Rows from block 3 of the audio encoder of a small audio captioner, named by matrix and row number. Rows with one number belong to one channel. Each number is 128 + 32 x the weight over its row's rms, rounded and kept within 0 to 255. All counts start at 0. Numbers have three digits each.
After each channel's rows are labels from the 100 clips, of 14976, where the channel reaches its highest value: "peak on" is the class under the peak; "top examples" is what is common among them. Only what is clearly more common there than usual is listed. The data: synthesised sound scenes: up to three everyday sounds over a background.
# convs1: first pointwise conv (encoder.blocks.3.convs.1.weight, 160x160x1), inputs 80-159
# convs3: second pointwise conv (encoder.blocks.3.convs.3.weight, 160x160x1, transposed), outputs 80-159

convs1.146:120141135060137151120093151126123145142118061092162148146167127085146137140122172144156112129137125087157074157058172106128155179127160096117163174100178139151094075163128131163103146153127134163149135196186164147057111082095114108140123124
convs3.146:184132146117113158132163189135144092127103146083132046157117212115105107134125165143173126168138158150126095138148174144133129096187126119171146149156108171125129145068126139127178158069142138063119160082088181148175108100092162132121145147
peak on: doorbell
top examples: number of sounds: 1; background: none; doorbell; water drop

convs1.49:090167121114144150105167156114128148091108105144193122110150147088145151077100129127173164117110147193154080147152122140138102170134174131162168098198128102120113178117100087109127118155129123083056135154165248141147130126119160118190141177
convs3.49:121082159154153124071078128113133155115133115156185116117126176118110142090148106126115115100125115106110147200157107098135179179144125112113108118151103190140052137133129106114047170091137128102147088156126125111140056109160172150112149092
peak on: doorbell; bird chirping
top examples: number of sounds: 1; doorbell; bird chirping; first sound: doorbell

convs1.83:197099123117102124172095134127096114181074169157124144070111147102084105128147104148129091108142117139117139148128068137164098161149099120170073174127108157194191071142103149075146152160134137124168106135168098125065077135138084114070023149
convs3.83:142153135107118144139161121103123092111104163119148116114136187124145087128116112151084125154160138074104082136142136121091199128124131163133122136129147107087108118160200101186170129178137139131102178158173117120093103133116124091136197119
peak on: mooing
top examples: background: none; mooing; first sound: mooing

convs1.120:145134070154083112083145170064108122103119071133166179145162071126107129157129155102092180122122173104094099116110121129065150062127168126193094090125137105028132060156116133086118111137128142135111141161144124109165114138113143102103153096
convs3.120:090171102153099097147142138143148080118130116126112167133133154133087032123112116071117059130143118117112131109103094120174111144095142091046096116151165073162068124125026107062193215148098108142088099153053152139095145126109114110105106122
peak on: laser zap
top examples: number of sounds: 1; laser zap; background: none; first sound: laser zap

convs1.72:105095129165106145083116153098119123072143160185140116138095121124159147164111091121114165170181117168155087179195171115141107171101147136071125104146128160121062111125101134118141130164118121167145117198147146146111132136140142126097140142
convs3.72:103135162137120109148165218087134107124105147125107140115151178157158141130134177145146151158108166121132077180143201123110133104120134102123100101161066127149120112130119195157147120103173108161102164197149117134133119157151116096171143121
peak on: laser zap; explosion
top examples: laser zap; first sound: laser zap; explosion; first sound: explosion

convs1.154:203076095095146127076147076119108140145091169072142155135146102128117104117148167159139197167153078129122138150041097178116103119123137095170155165133115193162162158120105099114155165155114142141128125165106109128156120122132117113112170155
convs3.154:127102210106094143117123141100150137109140116102111156148119162112098134092054099108060131104144085085098151186183164109092116141147121128188175174174135132117087156157065093118215143109176159174127153125118150154108135154153099132099176133
peak on: laser zap
top examples: number of sounds: 1; background: none; laser zap; first sound: laser zap

convs1.25:148128134097108147080173121162137189121093126105114123104190141118145139091089168134162139124103117142214133098117120150130125129125133108116046133145118099191105159138182178097149178118188171158129125121075116191127115131125143153123086132
convs3.25:103129105164092135169152131083121142146104116106164167159155093131125090124099102099067103120154186137104123092104075140120138107123094131089058131089085113138158147140071175117042079128151096145116096124091134175156124127175105132144080108
peak on: coughing
top examples: coughing; first sound: coughing

convs1.23:166084113206128165146136192128109087138117101124178152132115139180093130139095106095100136083146119168170120171188145163084138115070105158142148119139079196123151144068119112108166148111094114135186103116115121067165117135131098142100060119
convs3.23:113094127135098126110138094134128127161147138078104096139095066179117112096091122079127105050115015113079112118109102094085145129146174131135067124110132130130131091134133109145117099184107091069111125103109092189073073148123166117100090103
peak on: spray hiss
top examples: number of sounds: 1; spray hiss; background: none; first sound: spray hiss

convs1.65:064098149143110109145144082105124110111174089118090078097025078085125160174117148075136176132131101121145090143138129081114109191129162111175122116153169145066140111131137174132096156134113099084172113127113138112128184103141152133102110157
convs3.65:062104089137100147130090113104085157184160071123098160148195204127153132150194128115117155147171183137114127092111117119100171128129119087030134130172132126131084126133097127120108122139099126132107186152192105150123147178115151095104142135
peak on: coughing
top examples: background: none; coughing; first sound: coughing

convs1.108:120081121128080108139176166079098113159122144172095102182110103125147143104136139114156124093118010056121094113114122124124137147113141196124177176113119131108143113142101088128142085110114100132123076080149100129153115108202133181143098090
convs3.108:104122125124064156102120125163137144153116137127078108118128153136103099131073155103144076118104092130166162081127103157091126123146104145188114138170116156172100125145152084076076147108166107102118107152079149065133125129154163154130091144
peak on: laser zap
top examples: number of sounds: 1; laser zap; first sound: laser zap

convs1.30:104119127068135165153087075155116095136090124129138136094080161116140080104132115146118127110134111090140155150188089120152152130101078138185123092137114117157128168052149115115107109149103162158187089087115102094109123128091135118116127133
convs3.30:173173119103131107130071155163135081119081138204117118121173119150134185086149117124153117089044164126148146106156146114138080139135119089202121138091154113126136157140115082154137167127083098140137124141147147127147192096107138129147102084
peak on: spray hiss
top examples: background: none; spray hiss; first sound: spray hiss

convs1.68:137122189180085079164083120116114134093069117112090119133103140117154135088110126110166181111135118101125142083097170150136126124117171176075137107144203119146154122148112139176072065107109111117137075119113097198123159170172160167089140120
convs3.68:101067205178150178113140149077123103133133106116082162169136167137122155133101199137082137115153161137123108161096111082099112113157152133119145151170136179129047060195141147173121143220160119146111115091129123093151134066166142128098129134
peak on: mooing
top examples: mooing; first sound: mooing